A small image super-resolution model, trained from scratch.
Training: soap at rate 0.0038, 8600 steps, batches of 128.
Data: trained on seven-segment displays showing three digits, 48750 training examples, 22.6 epochs.
Rows from block 3 of a small image super-resolution model, named by matrix and row number. Rows with one number belong to one channel. Each number is 128 + 32 x the weight over its row's rms, rounded and kept within 0 to 255. All counts start at 0. Numbers have three digits each.
Before each channel's rows are labels from the 100 images, of 14976, where the channel reaches its highest value: "lies over" is the class under the peak. Only what is clearly more common there than usual is listed. The data: seven-segment displays showing three digits. In brackets: how many of the 100, against the usual share in percent.
# convs0: first 3x3 conv (model.enc.1.1.convs.0.weight, 192x192x3x3, each kernel summed), inputs 168-191
# convs1: second 3x3 conv (model.enc.1.1.convs.1.weight, 192x192x3x3, transposed, each kernel summed), outputs 168-191

lies over: surround (67 vs 26.2)
convs0.134:154143152192120147179123133126190132177107148154142109148158145091131123
convs1.134:106117109135163143102184079127149140009107147167126075138160161183088126

lies over: surround (68 vs 26.2)
convs0.79:145142095129135114137086119098075105209101078141086144138125062131131168
convs1.79:116126064130095147107130100095153131094129135103146060134153116082136125

lies over: surround (78 vs 26.2)
convs0.170:116103139189140122142195133139084187118167095131134113146062122112174100
convs1.170:173122166029106072130093166130160073113111117148082135052168105101107112

lies over: screen (98 vs 62.5)
convs0.6:146111089105139058126155135092123104105114117116147166158129154099082109
convs1.6:109089111127117164120168150138144089086112181168100083109161126108121112

lies over: surround (53 vs 26.2)
convs0.94:147191134167129112201108097169061094104113147116156104162116141136142179
convs1.94:114124167091139174095121180105130125171101103179125186073096103115151114

lies over: surround (73 vs 26.2)
convs0.61:125092135096114124139203195080248112135138238099159103130097099092101177
convs1.61:111156157145198170102112054169115182154077073098119080164171189136095123

lies over: surround (97 vs 26.2)
convs0.116:169099154130185126092112142104112126097076151082067130089099111113090177
convs1.116:125071123102167151077101118143137145162101148137154136189086136126191144

lies over: surround (87 vs 26.2)
convs0.143:190147134108123109198153101174232140113136091125134106137169130108177135
convs1.143:057089137098137166107090098096090118081155061197083113126106173167102175

lies over: lit segment (36 vs 11.3)
convs0.144:133110136160075096147127152138165113153148138151117131098123125042128169
convs1.144:116166115131126146134168128153119152176140203087062095037164119183096147

lies over: surround (93 vs 26.2)
convs0.55:134124135159132095177012186117070122153116000091041118126182103122123161
convs1.55:060096103115103143120208160147108144107133195179160116102143174129119109

lies over: surround (91 vs 26.2)
convs0.28:125179124162178114092176133114117159148136204124141140113107133152158104
convs1.28:109093163100142108169121127140101133090084148140087108104127155099110154

lies over: surround (76 vs 26.2)
convs0.36:133126140197124123107145196130192184131153170142143140076220160122158140
convs1.36:085116159076087130133142099114079130159135117132109128177100122166146117

lies over: lit segment (38 vs 11.3)
convs0.17:103147103130147123121090145125129126086102104137057105070123152109139113
convs1.17:122085125133100186120139146143182135163105169127175124079208138139097116

lies over: lit segment (34 vs 11.3)
convs0.162:095135109170132154193179006163128118124208134127121148177168179101134117
convs1.162:118142102119119108132074138114161145096075151153106098095147107168123144

lies over: surround (82 vs 26.2)
convs0.26:152143128147156105093154132087123108123108125135140195129083150196176130
convs1.26:046143129071124133130144082165135104128146144132060086103093138091087137

lies over: surround (87 vs 26.2)
convs0.51:146137078136064147103121116084054178204136075144090143119191074100174125
convs1.51:095088121117139116138091142136125075071153187097124148124159076149090122

lies over: surround (76 vs 26.2)
convs0.86:109184126137124138106063070148084188090143079142100105144072124116117167
convs1.86:165116080056145122099129181156140073139119111103138169028099132082158135

lies over: lit segment (37 vs 11.3)
convs0.39:142198129126094129162190208115113130178117211160096164083157140127144149
convs1.39:093118104089144144095123119115157124201107096074130150183110144036092115

lies over: surround (82 vs 26.2)
convs0.155:141113202129183130171122104102114109089117050129075151169122164140161117
convs1.155:163165143138090108134131177122082117127113063123141103108190079108122131

lies over: screen (99 vs 62.5)
convs0.135:206153081106112159140133138147099120098154043138128091159174112130184143
convs1.135:115108138132081133120178102083168183106111177138109156098067163139050114

lies over: surround (66 vs 26.2)
convs0.12:199172149143082108128081109131101124178176128125144164117141193140189166
convs1.12:123080131115136123137174112069119097119111084132042100126106049123044110

lies over: surround (76 vs 26.2)
convs0.44:138120135132091127116255189135091160118165219149108146120159108153154158
convs1.44:067173100126131139091085145165095189147119146119095134135089160116105151

lies over: surround (85 vs 26.2)
convs0.41:138118139142115098131137154132114096075187142164145154149099156148145133
convs1.41:100121109104085103156124127148129089179136064089088096099130114078120166

lies over: surround (98 vs 26.2)
convs0.185:169091171147072144149095104117077122166137132134118096059107137110119089
convs1.185:127126146060088118079109149166127122069166116110157199151150097128123122

lies over: screen (98 vs 62.5)
convs0.137:152073143150087134148088072194135099143116092130095131110148105111139095
convs1.137:110129118170152150135164131126154194106138151152158147178102141166127121

lies over: surround (87 vs 26.2)
convs0.109:088129115065091125098166120090083115229041199110021102107080096112090127
convs1.109:127123114125106162098151091151115137066112128162117159113101156097152117

lies over: screen (99 vs 62.5)
convs0.103:141154187119099193136131147113093148046135066161141104111174166113093129
convs1.103:055087111122125097135115120154168160107128224119162102132103070147205170

lies over: screen (100 vs 62.5)
convs0.141:146078140109128095142162150127139094055103106119125115063141137101103087
convs1.141:145133147100135094143141120146119123167211132169166166155137153046179061

lies over: surround (72 vs 26.2)
convs0.23:161102138155187104122159108151207173150085140158163123111163162131174134
convs1.23:103120141120084150088202068119151140120083099134144188132169146120157081

lies over: surround (54 vs 26.2)
convs0.102:128108198152123111077130188106080195037102139131176119095132121169134117
convs1.102:155144122106117148189138119116148112180126104105102116140138083171137093

lies over: surround (53 vs 26.2)
convs0.37:138148091173169084194164140111122113120133192123108148107169046107128134
convs1.37:137142149114140161103063110157118116188145083155178111159138194193154182

lies over: surround (82 vs 26.2)
convs0.153:116059150150148074104081127150086127042078173132138131122122154117177130
convs1.153:182115109073100113089114120115138097173120052100096128116110132081114113

lies over: screen (94 vs 62.5)
convs0.152:135126090168143071171162113110196121062130153128078130152121158063156134
convs1.152:166109184137151194143101148122081097201126103113131111152147139174086127

lies over: surround (99 vs 26.2)
convs0.34:148116113158138134093183225126144133169145217149202115130184127106169138
convs1.34:042088118100163103101073108163077134141115138101038136130082125111069122

lies over: lit segment (42 vs 11.3)
convs0.126:122111122116106120084108154087170194108120114206075112150078123152114119
convs1.126:120138084133150141159127167124090192108116107111124145070130147148157130

lies over: surround (76 vs 26.2)
convs0.81:125104087081138138150130158095090143120083127125061094109076153137062135
convs1.81:144150125100156116111164112173118093158132118090129173085120138107172130

lies over: surround (69 vs 26.2)
convs0.33:157170081141124102157165160142190099119149203153161164138167105142141141
convs1.33:123104136108131095109127096095082107086118034134093117114127139131142123

lies over: surround (95 vs 26.2)
convs0.25:179122116167090106147221147161154061157134206141189126137166125155155135
convs1.25:046114134069154131150098113142078164112131042127049149106141133125113157

lies over: surround (90 vs 26.2)
convs0.27:134062135110052124129169136095076136156145076118018107127141074089146122
convs1.27:135136098147059133113145113148135189176195138110139072153182135152161153

lies over: lit segment (54 vs 11.3)
convs0.130:136128145104118139139137095130137134061170000110110071149078112130121122
convs1.130:086133080174182134119150129123111151074081188096168197080082124123110126

lies over: surround (83 vs 26.2)
convs0.42:136176138144118139079143182111059091202143204150080106124118101093085107
convs1.42:143108160101081115170149117113117093110138086162140139073136182189142122

lies over: surround (81 vs 26.2)
convs0.46:114129069157119103136152164146154135125099189147154140161114149166130124
convs1.46:114099123081088103146152115113134110213137088119134095082138132089145131

lies over: surround (87 vs 26.2)
convs0.110:155108074109136131136085093136083129200135123124108106124107056124154102
convs1.110:117142145097094122145156132147124145111116106117131130145141130066136134

lies over: screen (97 vs 62.5)
convs0.20:186108133138136112134118166136191128106156190133083114128137118051130190
convs1.20:142160133180128171108150208103090133166155118152155198110132127000163107

lies over: surround (55 vs 26.2)
convs0.24:143126064095168157137147070082176055155103142191127129106162136049119151
convs1.24:123093138185120134126175160151067145236128095099209121120108159149138163

lies over: screen (94 vs 62.5)
convs0.178:162120123147146155099154086136166089128166050113064164157095074128127143
convs1.178:112145135138184084175140165123131138131170165145175111179134106174129136

lies over: surround (79 vs 26.2)
convs0.111:129147135136119138170102100166081164076171120124166092153089144127122111
convs1.111:174108135122169158139064127096155106106089110097096112179121100142132190

lies over: surround (82 vs 26.2)
convs0.191:134135219169107137168165149127172154086208055096123112158141135162148112
convs1.191:145162111142130120177131126096070160134089155149127177141108123189173138

lies over: surround (93 vs 26.2)
convs0.83:191169148130079098094066057093128084119183083086148115101139083135080145
convs1.83:106104156104159201135093097095128139097107064100111139128097149133153128

lies over: surround (93 vs 26.2)
convs0.173:154128185137136174138139109154090137106136117146157122123100099092122131
convs1.173:113122131079132088118151094106142105163139151116104120113164183141088084

lies over: surround (96 vs 26.2)
convs0.146:199134100120140105122174113145133128171164130153054162119111116167098137
convs1.146:127117100127141138100147091147142164132110146063121077160178126079096139

lies over: surround (82 vs 26.2)
convs0.30:169186111121169146104233171152139104170095168159091178143143134123141110
convs1.30:017123173094114142124113081112090128106073134102108121152105153153093126

lies over: surround (92 vs 26.2)
convs0.175:113132165148157138144076163151106153077137063094123070090084117107115101
convs1.175:166105192159139145094127158097145172098091139092104134169124176154151141

lies over: screen (94 vs 62.5)
convs0.74:121071096147121149142111101075103107075088080098109120104150160124103111
convs1.74:184142127134129088115084160129104148124147118151108155113090054145113128

lies over: surround (59 vs 26.2)
convs0.96:145141141139093161128065079124126162120088114122105087205064142122080135
convs1.96:141091087085112090096099133100162090129176129147123148116165125205197128

lies over: screen (98 vs 62.5)
convs0.133:135104158092093106128146098113116120095131064118120133109160189127155104
convs1.133:095125100152173125123145139157137120071149141171155164106107056101131137

lies over: surround (85 vs 26.2)
convs0.53:112124135110162120157137162143089134135194125119080104121141077116068076
convs1.53:130098096143089115090135076104131194094207189092132063110098164134094129

lies over: lit segment (29 vs 11.3)
convs0.120:149095113119162133190078049152112145131103058134068130091126160115173134
convs1.120:121143167139102094144156092119133097128170129146148123144157131191125120

lies over: surround (61 vs 26.2)
convs0.78:080183153146108086120136116129105109138139202122074095140042123078088104
convs1.78:163085157079160145086082114126087045069082113151153137104137143113125127

lies over: surround (79 vs 26.2)
convs0.35:121184141136176169158183199103168137114105206141104149148198154198141132
convs1.35:133083124122067117114126117141058197180111098163121088094129156079143047

lies over: surround (64 vs 26.2)
convs0.171:187149173133131118139142099127094146142147141158121129082111117135110110
convs1.171:126145140031100129114143094125154143157139149104132126177117115147118105

lies over: screen (97 vs 62.5)
convs0.93:165188107098112124145115088106123151071120087109148098143132169137140171
convs1.93:073129121108219111128157159170070150106115116100125173089069148156108121

lies over: surround (67 vs 26.2)
convs0.149:181148125138215128116138061085216161124146197141125124174122106080159111
convs1.149:014143136119102096119151193157081159123095012077155166085114130137101164

lies over: screen (99 vs 62.5)
convs0.142:165102083127131105118148117133137135051143053155115102091144142140116161
convs1.142:025193133098183113142130127147096131085072180155136159167117125152104164

lies over: surround (100 vs 26.2)
convs0.123:178068079144111144134173059093080071128133080127111113148094091110170140
convs1.123:109193100105120115122144121153130132135101136176110087096111165110117073

lies over: screen (98 vs 62.5)
convs0.119:180152148131082108151168102115117097093109118112146126149152198115117084
convs1.119:130110108104140120103135133176183159087098144144093117142144127112105175

lies over: surround (59 vs 26.2)
convs0.118:162131156139110147150167127128159094107152191051103132122144102117100154
convs1.118:096081115136111125101134080110110176108139098161066118173140153181107157

lies over: surround (67 vs 26.2)
convs0.180:143168108144109117163170088139107122175120130126174117083121100106131147
convs1.180:104068114074088136132093131091144117098086124108124103180133120111101123

lies over: lit segment (38 vs 11.3)
convs0.1:166154104129156119136075120155210104083132130114077126112154169048115133
convs1.1:127067100137077152136104110093131115140097154177166073167172069218114117

lies over: surround (65 vs 26.2)
convs0.138:093099145128127135150128182145174169187170108148170091124093147113163154
convs1.138:149128140162126153107097127086082104109118149107126113114145121186087191

lies over: surround (57 vs 26.2)
convs0.65:163128100173101112103167180120180104179143169114185135159139083066156132
convs1.65:046160136147133126134153130155079164119117114117123114123094161180100109